From a checkpoint of a small rotation predictor.
Model: 40-pixel images, arch resnet_bottleneck, norm batchnorm, activation relu, depths [6, 6, 6], widths [128, 256, 512].
Training: normuon at rate 0.0044, 12900 steps, batches of 256.
Data: 97500 training examples, 33.9 epochs.
Rows from block 12 of a small rotation predictor, named by matrix and row number. Rows with one number belong to one channel. Each number is 128 + 24 x the weight over its row's rms, rounded and kept within 0 to 255. All counts start at 0.
After each channel's rows are labels from the 100 images, of 14848, where the channel reaches its highest value: "responds to" is what is common among them; "peak at" is the part of the image that holds the peak. Only what is clearly more common there than usual is listed. The data: rendered solids tumbling over patterned floors. In brackets: how many of the 100.
# convs1: 3x3 conv, stride 2 (model.blocks.12.convs.1.weight, 128x128x3x3, each kernel summed), inputs 0-127
# convs2: expand pointwise conv (model.blocks.12.convs.2.weight, 512x128x1x1, transposed), outputs 0-127

convs1.69 [142 115 153 195 163 108 145 142 119  80 122 125 169  97 153 128 110  65 133 113 134 121 128 151 137 151  98 137 112 109 141 120 113 113 123  80 112  93  77 140  98 152 144 122 119 118 101  96 146 117  95 111 110 118 145 120 125 141 113 128 129 110 132 130 113 128 142 151 150 145 110 179 108 117 134 100 142 173  90 170 125 107  97 138 149 112 132 117  96 134 142 161 132 132 136 137 147 114 140 150  87 192 152  76 146 144 116 127 122 157 130 118 141 170 153 122 172 152 132 181 125 136 121  93 105 106 131 138]
convs2.69 [175 121 129 120 108 132 159 137 146 139 124 131 121 102 138 139 124 154 152 171 161 101 143 160 136 150 150 109 141 132 103 101 150 139 112 114 136 155 126 106 101 109  73 112 164 162  98 126 106 122 148 117 107 112 145 167 151 124 107 142 141 117 124  88 125 134 137 116 126 139  94 178 171 123 148 128 145 138 187 112 107 136 137 122 153 122 107 129 130 150 136 179 129 154  83 119 131 114 156 108 179 141 118 151 145 146 100 149 148 106 102 127 129 131 150 133 131 136 151 164 141  99 157 132 147 102 132 161]
responds to: light from behind the scene (53)
peak at: bottom right (96)

convs1.87 [116 146 152 164  97 156 179 116 105 168  92 120 147 110 127 122 102 162  98 129 135 106 139 131  71 151 116 156 123 133 147 129  96  63 160 142 133 105 136 106 101 132 151 112 110 118 165 192  98 120 124 125  74 123 161 124 148 111 133 114 115 106 157 168 124 142 122 106 139 148 117 144 119 123 127 117 156 112 128 114 128 140 122 131 157 175 147 133 112 138 104 145 108 137 116 123 165 106  75 130 111 122 159 134 130 122 150 177  90 157 165 107 123 147  72 134 138 127 135 142 113 112 110 141  68 116 127 140]
convs2.87 [127 157 149 123  89 130 121 139 107 137 110 133 122 159 142 144 140 167 106 158 140 133 146 135 150 147 166 117 120 104 168 110 122 112 135 153 160 133 103 133 105 178 154 100 141 130 151 113 122 118  85 121 139 129 161 123 109 116 171 133 139 121 129 118 134  86 167  97 115 137 120 107 147 103  83 131 113 130 160  84 124 158 164 138 109 148 104  93 188 149 111 158 132  89 143 125 170 122  62 102 148 119 163 118 142 122 120 117  85 115 117 125 118  87 153 126 116 101 121 116  95 153 142  91  98 137 156 155]
responds to: light from behind the scene (87)
peak at: bottom right (59)

convs1.108 [105 121 113 154 123 123 145 119  94 112 110 148 115 132 147 159  99 109  94 108 168 148 122 116 104 163 137  88 136 156 179 126 149 120 130 105 177 120 109 112 148 160 125 113 141 142  97 107 122 104 111 114 135 143 140 107 114 167  92 131 104 122 137  96 140 185 182 135 175  78  63 136 145 146 123 120 142 148 120 148 174 122 113 155 105 115  88 133 156 156  90 159 178 119 120 117 140 125 140 114 126 118 116 150 123 137 160  81 168 101 105 106 137 151 162 110 110 122 108 136 117 116 100 141 117 139 111 143]
convs2.108 [ 99 102 153 136 141 137 125 175 140 144  75 136 140 120  80 174 139 117 128 159 122 132 127  94 119 123 169 123 143  86 140 135 138  99 133  96 122 120 135 146  97 157 132 141 127 106 145 140 104 142 161 135 185 138 130 133  82 102 134 119 123 105 111 150 141 145 126 110 106  95 165 141  90 141 129 160 123 104 141  69 105 123  87 105 108 105 131  85 106 128  88 177 127 146  60 137 102 171 101 141 139 125  81 144 107 156 129  76 129 138  95 120 142 190 121 115 130 125 143 104 105 139 140  82 130 130 109 116]
responds to: black object (55); its colour: black (29)
peak at: top left (42)

convs1.124 [141 109 126 109 140 102 153 138 128 120 126 111 106 130 163 150 103 125  69 115 145 167  82 107 120 173 139 127 144 155 136 115 171  98 158 126 102 110 141 111 126 176 147 126 117 163  97 131 104 111  74 146  99 128  86 112 152 101 121 104  81 117 124 133 120 187 180 131 147 109 138 106 123 115 156  90  97 116 119 116 145 130 115 117 135 166 163 113  88 165 128 139 158 129 127  76 100 135 108 159 145 136 118 133 111 134 127 142 143 162 125 122 106 120 133  81 143 159 153 143 163 152 122 156 134 163 134 108]
convs2.124 [107 112 120  75 123 128 141 141 161 112 195 157 126  90 120 167 105 148 144  90 122 125 173 149 141 109 139 130 127 121 116 109 134 153 132 108 175 192 123 171 120 159  88  92 132 136 119  99 101 152 141 147 147 153 120  96 163 121 117 100 111 141 142 115 168 113 142 115 139 148 119 128 145 125 116 112 102 108 121 145 148  95 109 132 134 128 147 142 114 155 155 131  91 121  89 128 169 124 108 134  90  70  95  91 128 135 168 131 119 103 169 156 152 144 132 140 146 142 112 110 137 125 171 199 137 135 121 150]
responds to: black object (64); its colour: black (38); torus (27)
peak at: top left (40)

convs1.107 [124 148 148 120 118  97 152 127 169 113 160 131 138 127 133 158 101 126 111 111 131 140 124 126 104 121 124 134 134 114 104 128 109 149 145 121 149 140 165 142 104 103 178 102 165 143 110 121  89 114 146 118 102 101 101 161 114 109 124 127  96  93 177 125 173 103  95  95 155  90 175 101 108 147 176  92 134 119 144 119 140 127 103 107 144 145 129 108 141 136  91 102 130 149 121  95 135 119  90 174 184 122 143 140 110  91 190 167 109 117 163 133 151 102 102 123 122 127 130 151 151 126 102 148 150  85 134 157]
convs2.107 [145 111 115 139 148 170  48 112 134 154 192 128 119  80 159 115 131 126 125 132  63 162 157 106 128 130 124  99 147 139 122 115 152 107 151 107 121 138 118 124 111  90 153 126  93  80 120  94 190 160  83 122 127 160 132 106 115 108 136 111 152 112 152  75 118 135 125 124  88 133 111 127 113 156 159 153 171 141 122 146 157 127  94 122 120 118 112 162 159 117 151 144 128 134 131 125 132 100  84 151 158 134 150 126 114 124 135 124 103 140 128 122 143 135 103 108  90 159  94 149 111 133  89  88 133 108  80 142]
responds to: light from behind the scene (62)
peak at: bottom left (54)

convs1.64 [143 115 131 132  89 107 142 105 135  99 147  99 155 134 166 138 139  84 141 209 117 110 147 158 139 134 120 129 173 133 151 100 198 136 131 150  99 121  95 125 195 132 131 133 106 111 158  87 130  68 114 118  90  83 144 129 105 105 118 119 100 154 149 119 118 128 137 142 139 165 124 138 107 134 113 141 118 137 129 137 111 103 110 145 118 126 166 143 122  92 131 112 115 146 191 130 116 134 131 129 130 119 108 114 157 111  78 117 134 158 146 169  87 130 169 134 109 106 103 133 142 104 116 127 121 122 136 146]
convs2.64 [ 81  88 135  98 177 166 125 143 119 141 136 106 101 130  52 144 199 110 115 107 144 141 139 133 142 120 132 114 112 110 143 114 146 141 179 137 113 109 156 103 127 131  88  44 125 137 110 146 151 128 143 146 127 168 134 111 130 106 124 105 167 171 146 155 119 111 118 132 105 116 111 119 145 117 152 135 117 132 114 118 125 152 113 117 130 135 145 120 164 159 175 124 100 153 140 124 145 177 215 150 112 136 129 122 114 132 122 118 104 128 123 104  82 117 112 156  97 112 108  88 131 141 156 127 130  97 154 117]
responds to: light from behind the scene (70)
peak at: bottom left (96)

convs1.96 [145  82 131 109 135 114 125  97 139 114 133 142 106 134 113 102 147 147 131 133 113 148 160 153  87 134 136 163  72 138 153 132 155 108  95 110 113  99 125 181 109 137 148 143 134 140 113 147 194 124 137 110 123 146 129 134 124 116 108 120 156 129 116 130 159  98 117 141 110 163 123 126 109 155 129 140 139 152 123 120 130 149 145 156  89  98 118 131 120 103 120 129 119 105 104 158 117  84 142 111 148 175 136 180 140 135 107 101  92  98 163 122 110  92 147 192 187 159  92 127 154 142  86  87 102 126 101 135]
convs2.96 [112 148 107 122 116 156 148 120 117 137 117 121 148 150 144 104 139 115 131 136  97 133 110  96  99 153  97 120 121 110 130 141 169 172 115 136 114 161 139 122 126  98 110 120 142 116 106 136 159 176 159 134 115 163  93 156 119 116  88 146 117 119 111 107 132 124 129 127 134 131 130 120 161 106 138 133 140  72 123 113 145 141 107 116  92 149 140  98  94 103 169  99 130 136 158  93 106 110 110  92 123 124 180 159  90 139 120 115  87 130 147 120 129 128 138 117  95 120  78 150 142  95 117 120 119 109 136 144]
responds to: light from the left (51)
peak at: middle right (65)

convs1.114 [125 158 147 113  85  99 134  86 106 152 127 102 128 150 135 140 166 101 142 111  97 140 105 144 130 136 126 133 144 105  82 113 120 125 185 130 167 153 164 121 151 129 148 110 147 110 121 181 124 128 120  99 109 121  93 133 168 131 105 105 128 161 130  94 124 136  99 124  98 119 128 115 148 122 106 141 113 126 113 106 107 177  94  79 151 197 140 157 120  86 174  96 118 111 134 135 131 155 148 169 140 111 136 140 143 133 105 158 138 147 124 158  65 147 142 121 128 117 127  99 134 133 141 111 107 110 108 177]
convs2.114 [112 140 113 112 113 100  92 107  90 112 114 110 146 158 124 153 110 113 132 169 149 146 116 195 179 132 133 166 194 143 176 126 109 161 139 140 142 101 177 169 132 157 136 130 122  98 100 111 126 168 123 135  95  93 126 150 138  99 122 217 131 168 117 128 165 135 119 122 159 126 122 127 140 129  71 140 133 153  83 112 141 119 112 122 115 140 150 127 161 126 134 183 118 141 112 125 104 147 120 144 133 118 132 135 135 158 138 150 120 138 111 139 132 110 122 165 139 140 149 110  97 129 145  61 116 155 117 141]
responds to: black object (43)
peak at: top right (38); top centre (35)

convs1.118 [164 102 138 156 142  97 172 120 136 173 148 125 173 143 117 111 123 132 130 128 103 148 110 157 147 138  91 119  78 117 157 143 112 109 100  78  65  88 121 168  79 149 118 124 141 138 133 101 122 130  89 128 122 139  97 104 146 136 129 132 125 140 158 128 128 148 145 148 154 141 123 136 173  90 153 158 129 110 119 141 145 127 162 123 160 113 157  52 155 136 140 136  97 140 115 117 149  91  94 126 117 117  98 117 123 164 115 119  96 139 154 104 124 144 113 145 156 134 145 130  78 163 143 123 143 107 104 145]
convs2.118 [136 178  97 164 123 130 156 101 102 110 156 137 128 126 129 122 112 153 127 103 130 106 169 105 128 102 131 144 103 175 124  86 180 130  99 131 108 147 136 148 134  99 145 151 146 122 112 103 117 132 191 102  89 102 120 125 146 132 128 124 132 111 132 165 119 121 160 129 189 123 149 137 217 159 156 130  95 160 144  97 122 151 105 119 140 151 156  86 142 108 155 126 133 129 126 134 109 155  99 187 129 139 121 130 128  96 130 149 167 112 102 116 110 141 124 113 161 154 127 108 127  84 158 126 144 126 133 137]
responds to: light from behind the scene (53)
peak at: bottom right (87)

convs1.61 [116 166 153 126 158 103 151  91 145 124 116 132 166 140  74 105 107 149 149 112 124 106 134 124 132 135 154 139 114 104 148  79 114 128 132 134 158 172 150 137  92 130 163 123 121 123 134 178 126 140 109 138 118 102  80 125 163 101 130 120 143 146 133 177 131  99 117 148 113 106  91 151 110  77 115 122 131  97 130 135 133 114 140 118 174 200 147 137 120  94 106 104  90 129  88 111 142 113 149 153 139 122 147 134 133 138 125 139 103 138 160 150 145 131  90 144 167  98 113 135 119 112 142  71 137 100 120 180]
convs2.61 [ 92 173 120 179 137 119 146 109 136 117 103 104 184  89 135 192 104 127 111 102 115 162 121 107 155 159  92 110 146 147 124 128 172 147 169 153 143 166 134 152 130 170 156 143 120 115 117 155 119 111 114 115 104 131 138 143  93 139 113 135 142  76 158 138 110 103 122 104 126  83 129 119 114 142  99 128 156 167 126 113 120  88 100 172  89 103 123 152 176 131 140 112 108 164 147 101 114 122  83 161 121 113  93 125 114  67 118 108  93 150 109 126 149  93 119  95 119 175 128  65 163 165 134 118 106 183 139 124]
responds to: light from behind the scene (87)
peak at: bottom right (60)

convs1.52 [125 113 123 161 143 129 132 120  73 120 116 147 156 134 129 133 131 107 133 156 180 128 154 151 140 156  95 104 120 136 141 113 132 131 116 119 155 117 106 158 131 168  93  99 136 112 113 120 150 101 153 146 135 108  84  78 119 110 141 134 164 128 137 137 131 144 143 137 172 137  93 153 118 101 117  91 123 170 119 132 142 117 107  89 123 144 114  94 136 175 100 136 121 107  83  95 145 117 206 116 126 120 104 130 117 130 172 106 163 111 111 156  95 159 153 156 170 132 152 123 139 124  94  86  88 154 125 107]
convs2.52 [136 133 139 131 104  84 140 184 141 120 126 142  88  99 130  98 141 130 141 130 143 166 160 126 124 114  45 139 150 132 129 132 150 131 139 191  74 191 162 144 142  98 160 115 136 128 166 141  89 152 135 123 135 151 128 134 104 140 143 139 178 137 159 144 126 165 144 130 159 130 109 158 150 170 131 148 133 119 157 106 143 137 124  97 115 154 118 109 140 122 158 139 131  96 125 132 133 113  84 143 129 121  78 118 123 135 102 127 181 146 114 124 117  91 132 121 112 138 133 162 160 111 164 125 118 102  91 148]
responds to: light from the left (65)
peak at: bottom right (56); middle right (27)

convs1.55 [ 96 127 166 105 112 101 131 141 125  73 138 121 136 147 118 104  78 101  97 112 149 153 131  82 139 209 122 145 154  96 162 102 148 143 123 142  98 149 152 179 121 175 124 164  77 124 112 157 132  90 128 123 138 117 143  94 119 103 135 151 106 120 130 165 109 144 147 155 143 133 105 152 159 145 133 127 123 148 140 100 127 143 117 121 115 140 154 134 129 149  97 125 138 162  94  85 106 123 151 158 131 132  95 132 104 115 134 122 162 106 153 122  95 144 116 140 127 134 112 160 117 132 113  78  91 130 124 172]
convs2.55 [132 136 153 109 134 117 169 142 141 107  93 156 150 127 129 151 147 115 142  89 139 134 144 115 146 119 103 112  96 109 161 112 157  98 125 185 136 127 139 120  93 128 142  95 131  81 112 109 150 145 175 131 137 117 104 113  94 151 111 174 133  88 151 127 104 115 122 140 140 123 114 128 116 155 191 112 103 101 139 133 121 112 128 150 147 182  76 173  70 126 165 146 109 107 146 108 138 109  98 109 125 150 145 168 141 156 159 167 125 148  99 151 118 153 118  94 130 134 148 103 131  73 117 132 152 147 121 145]
responds to: light from the left (61)
peak at: bottom right (70)

convs1.88 [119 116 133 133 110 109 153  68 149 133 136 105 136 120 186  95 132  88 172 122 154 142 161 148 142 138 149 121 122 167  60 114 117 145 151 130 117 140 125 126 135 112 128 154 155 123 178 135 145  72 149 111 116 131 142 108 124 129 190 116 136 175  94 107 167 102 108 150 112 176 139 112 124 137 143 182 126 130 123 120 118  98 107 130 114 122 178 115 120  98 110 127 100 114  81 104 140 119 130 157 129 144  80 137 144  97 123  75 113 147 128 154 103 121 129 123 129 147 108 152 135 110 117 123 126 156 133 142]
convs2.88 [121 103 151 121 136 118 158 123 116 101  82 128 130 149 160 121 137 110 129 138  93 103  83 124 149 100  84 119 144 108 118 172 147 169 123 152 111  75  60 105 120 125 177  92 137  99 148 160 172 130 146 141 135 160 164 126 132 185 125 140 137 134 106 146 112 105 131  97 132 147 102 149 147 145  80 125 152 144 158  82 163 122 107 130 134 125  93 172 145 120 150 121 112 132 136 122 118 129 178 149 133 142 106 135 144  97 127 134 120 135 162 150 153 101 113 141 123 149 134 158 125 142 119 126 184 121 130 106]
responds to: light from behind the scene (68)
peak at: bottom left (78)

convs1.13 [119 118 137 136  97 114 132 108  97 136 142 126 134  96 112 124 109 113 154 110 134  80 146 145  98 130 164 127 127 100 144  74  95 146 176 141 120 148 129 102 163  95 149 139 109 130 122 174 143 162 117  94 106 102 132 140 148 112 142 108 180 133 166 145 141 135 129 148 138 128 105 116 102  83 114 112 126 147 111 126 148 123 129 124 133 199  83 136 166 125  87 118  90 106 153  96 137 156 217 120 135 112  98 161 116 120 118 111 116 137 166 157 125 172 107 126 117 138 115 115 151 148 140 108 117 133 122 140]
convs2.13 [120 156 125 180  90 145 121 135 109 129 178 108 165 100 100 118 111  74 125 129 124 128 137 138 136 128 150 111 190 148 142 151 132 128 116 117 182 115 127 111 166 122 156  92  78 122 144 150 114 158  97 115 155 110 135 104 144  80 123  98 135 135 165 106 155 114 122 131 111  86 130 111 126  96 131 136  62  98  98 117 106 111  88 222 145 116 126 110 166 117  82 120  89  66 112 152  66 120 101 112 107 118  96  97  99 112 163 119 148 142 170 119 117 102 109  88  87 130 103 125 144 151 141 131 124 165  73 134]
responds to: light from behind the scene (74)
peak at: bottom right (61)

convs1.125 [123 149 144 133 120 141 169 112 149 103  98 117 151 161 177 133 103 134 117 143 163 107 142 159 140 105  82 151 122 128 111 108 112 114 164 116 146 145 111 122 113 114 110 106 108 117 120 141 128  90 148 184 182 115 136 125 144 114 191 163 110  77 141 157 110 113 120 121 120 169 202 161 129 137 113  93 148 120 105 121 104 132 174 132 131 146 118 153 105 100 130 135 155 140 130 134 146 125 126 113 119 113 137  99  90 148 155 120 145  99  93 134 120 116 133  75 100 136  95 143 104  82 118 138 108 117 119 163]
convs2.125 [118 133 104 123 117 124  97 103 115 138 142 106 109 118 122 105 159 126 111 147 131 119 101 139 119 162 169 129 112 123  79 134 135 140  86 113 141 128 118 122 117 110 123 132 114 105 114 165  90 163 111 130 107 121 128 183 119 120 112 144 158 130  71 117 149 125 125 104 119 165 131  75 110 185  75 121 119 149 163 149 154 101 102 126  73 143 136 103  72  85  97 133 133 111 120 118 155 132  93 119 158 112 143 102 133 130 129 114 123 160 124 131  95 153 113 123 117 124 123 136 125 136 120 142 102 144 130 150]
responds to: light from behind the scene (72)
peak at: bottom right (81)

convs1.42 [130 136 106 117 113 132 168 119 115 143  84 126 122 149 168 136 139 111 102 134 143 117 120 150 146  96 147 106 160 139 113 141 185 158 140 139 109 152 111 124 168 187 147 113 116  99 112 125 120  94 135 133 120 120 173  85 129 144 116 105 140  90 145 128  48 142 150 101 126 116 111 133 135 112 114 129 118 124 116 120 123 150 121 129 127 113  99 132 122  88 117 140 156 112 149 111 124 183 132 144 150 106 133 121  87 170 171 117 180  78 132 125 115 142 137  87  99 110 117 151 143 110 163 189  98 144 127 134]
convs2.42 [128  99  98 114 142 149  95 106 116 104 137 135 139 114 125 102 143  84 126  86 113 115 124 172 133 123 158 111 122 134 115 103 128 100 124 152 147 111 154  88  96 121 118 114 166 122 136  73 136 102 106 109 106 139 111 138 135 108 150 110  98 123 116  51 133  92  72 103  95 127 126 149 116 149 147 101 139 121 138 169 119 112 162 130 106 176 111 120  93 132 121 150 120 208 115 128 128 126  99 130 110  94 129 126 174 122 128 158 140 152 138 138 110 160 143 143 103 113 125 122 151 120 145 162 113 131 107  96]
responds to: black object (63); its colour: black (39)
peak at: top left (48)

convs1.80 [149 120 132 154 118 145 174 149 139 134  89 134 148 135  94 140 145 133 109 123 132 121 146 144 110 157 138 115 125  88 180 114 111 124 125 130 130 100 130  94 113 162 139 106  95 132 139 150 132 145 119 126 127 138 121 171 112  96  79 142  78 108 157 135 101 119 124 138 135 106  87 165 123 115  97 127 178 133 146 151 139 129 105 110 181 107 160 110 128 119 152 132 102 134 101 143 162 104  82 117 136  84 146 162 137 151  30 138 105 143 169 133 118 140 134 109 124 141 130 156 137 142 119  85 110 137 113 162]
convs2.80 [164 141  87  78 181 116 131 134 125 125 135 128 124 115 135 118 124 152 157 130 125 131 135 125  98 120 121 145 159 130 120 107 145 101 123  94  89 183 103 113 127 133 148  88 131 117 106 126 146 152 122 133 140  82 127 150 145 170 146 143 128 121 142 102 149 141 191 155 115 116 109 134 126 165 147 159 121 140 182 145 124 112 125  90 122 140  81 115 183 124 158 170 124 107 114 166 123  89 162 147 145 192 111 119 135 130  89 100 127 153 114 114 106 113 149 122 138  97 123 110  98 180 110 112 170  90 153 136]
responds to: light from behind the scene (61)
peak at: bottom right (93)

convs1.44 [139 135 104 163 119 139 120 130 101 131 140 119 116 104 103 139 130 118 161 105 115 150 113 119 119 155 143 152  80 150 109  77 110 152 147 117  92 126  76  93 116 152 125 126 163 160 109  97 169 140 135 164 140 148 122  93 141 129 131 129 130  83  91 120 115 118 113 138 169 163 122 117 105 154 170  92 120 160 139 158 126  82 129 114 127  92 141  80 120 133 117 126 125 120 150 173 155 134 147 122 146 153 124 106 109 118 116 110 142 139 153 121 109 143 106 137 175 142 143 224 136 123 122 155  83 116 134 114]
convs2.44 [ 83 133  99 164 138 106 122 185 103 113 121 101 104 124 113 148  88 132 116 116 121 127 126 148 136 107 127 125 158 129 151 136 155 124 119 167 108  90 115 124 124 111 151 166 151 151 146 131 158 115 134 107 142 165 123 106 158 138 183 162  98 136  93 133 143 135 117 135 136 136 116 150 103  98 106 131 158 156  87 124 128 159 168 101 164 141 121 124 125 156 121 150 202 156 181 177 107 124 137 112 139 147 128 151 125 133 120 126 131  80 153 156  90  76 139 152 115 124 162 123 105 158 113 118 111 102 131 120]
responds to: light from behind the scene (63)
peak at: bottom left (57)

convs1.4 [142 107 138 116 118 138 119 147 120 136 128 132 141 147 135 138 144 148  83 155 119 122 149 107  89 147 159 136 113 119 165 182 105 142 162 141  83  97 132 121 135 133 130  94 119 149 115 141 119 149 104 126  99 151 131  93 159 113  88 120 124 109 170 157 139 154 115 127 154 119  73 166 113  66 115 157 139 117 153 138 116  70 117 138 170 150 106 116 128 149 164 132  96 107 108 124 152 133  91 100 116  76 120 167  99 117 113 149  77 152 145 107 118 165 125 149 153 127 142 148 151 116 129 118 135 181 105 135]
convs2.4 [107 118 126 122 159 107  83  88 145 106 179 114 137 100  78 121 144 171 117 123 116 117 130 106 122 121 151 106 146 114 180 129 131 135 131 137 136  96 116 124 125 146 120 112 152 133 163 119  98 134 129  90 123 156 171 145 128 145 154 123 115 115 138 137 116  70 164 119 136 153 142 123 103 147 153 125  93 121 136 131 129 181 152 106 134 140 100  99 177 127 122 166 123 115  94  99 135 129 128 159 148 135  96 146 149 126 153 118 119 138 153 160 136 127 149 104 136 116 110 122 119 161 124 142 133 141 119 127]
responds to: light from behind the scene (58)
peak at: bottom left (57); bottom right (37)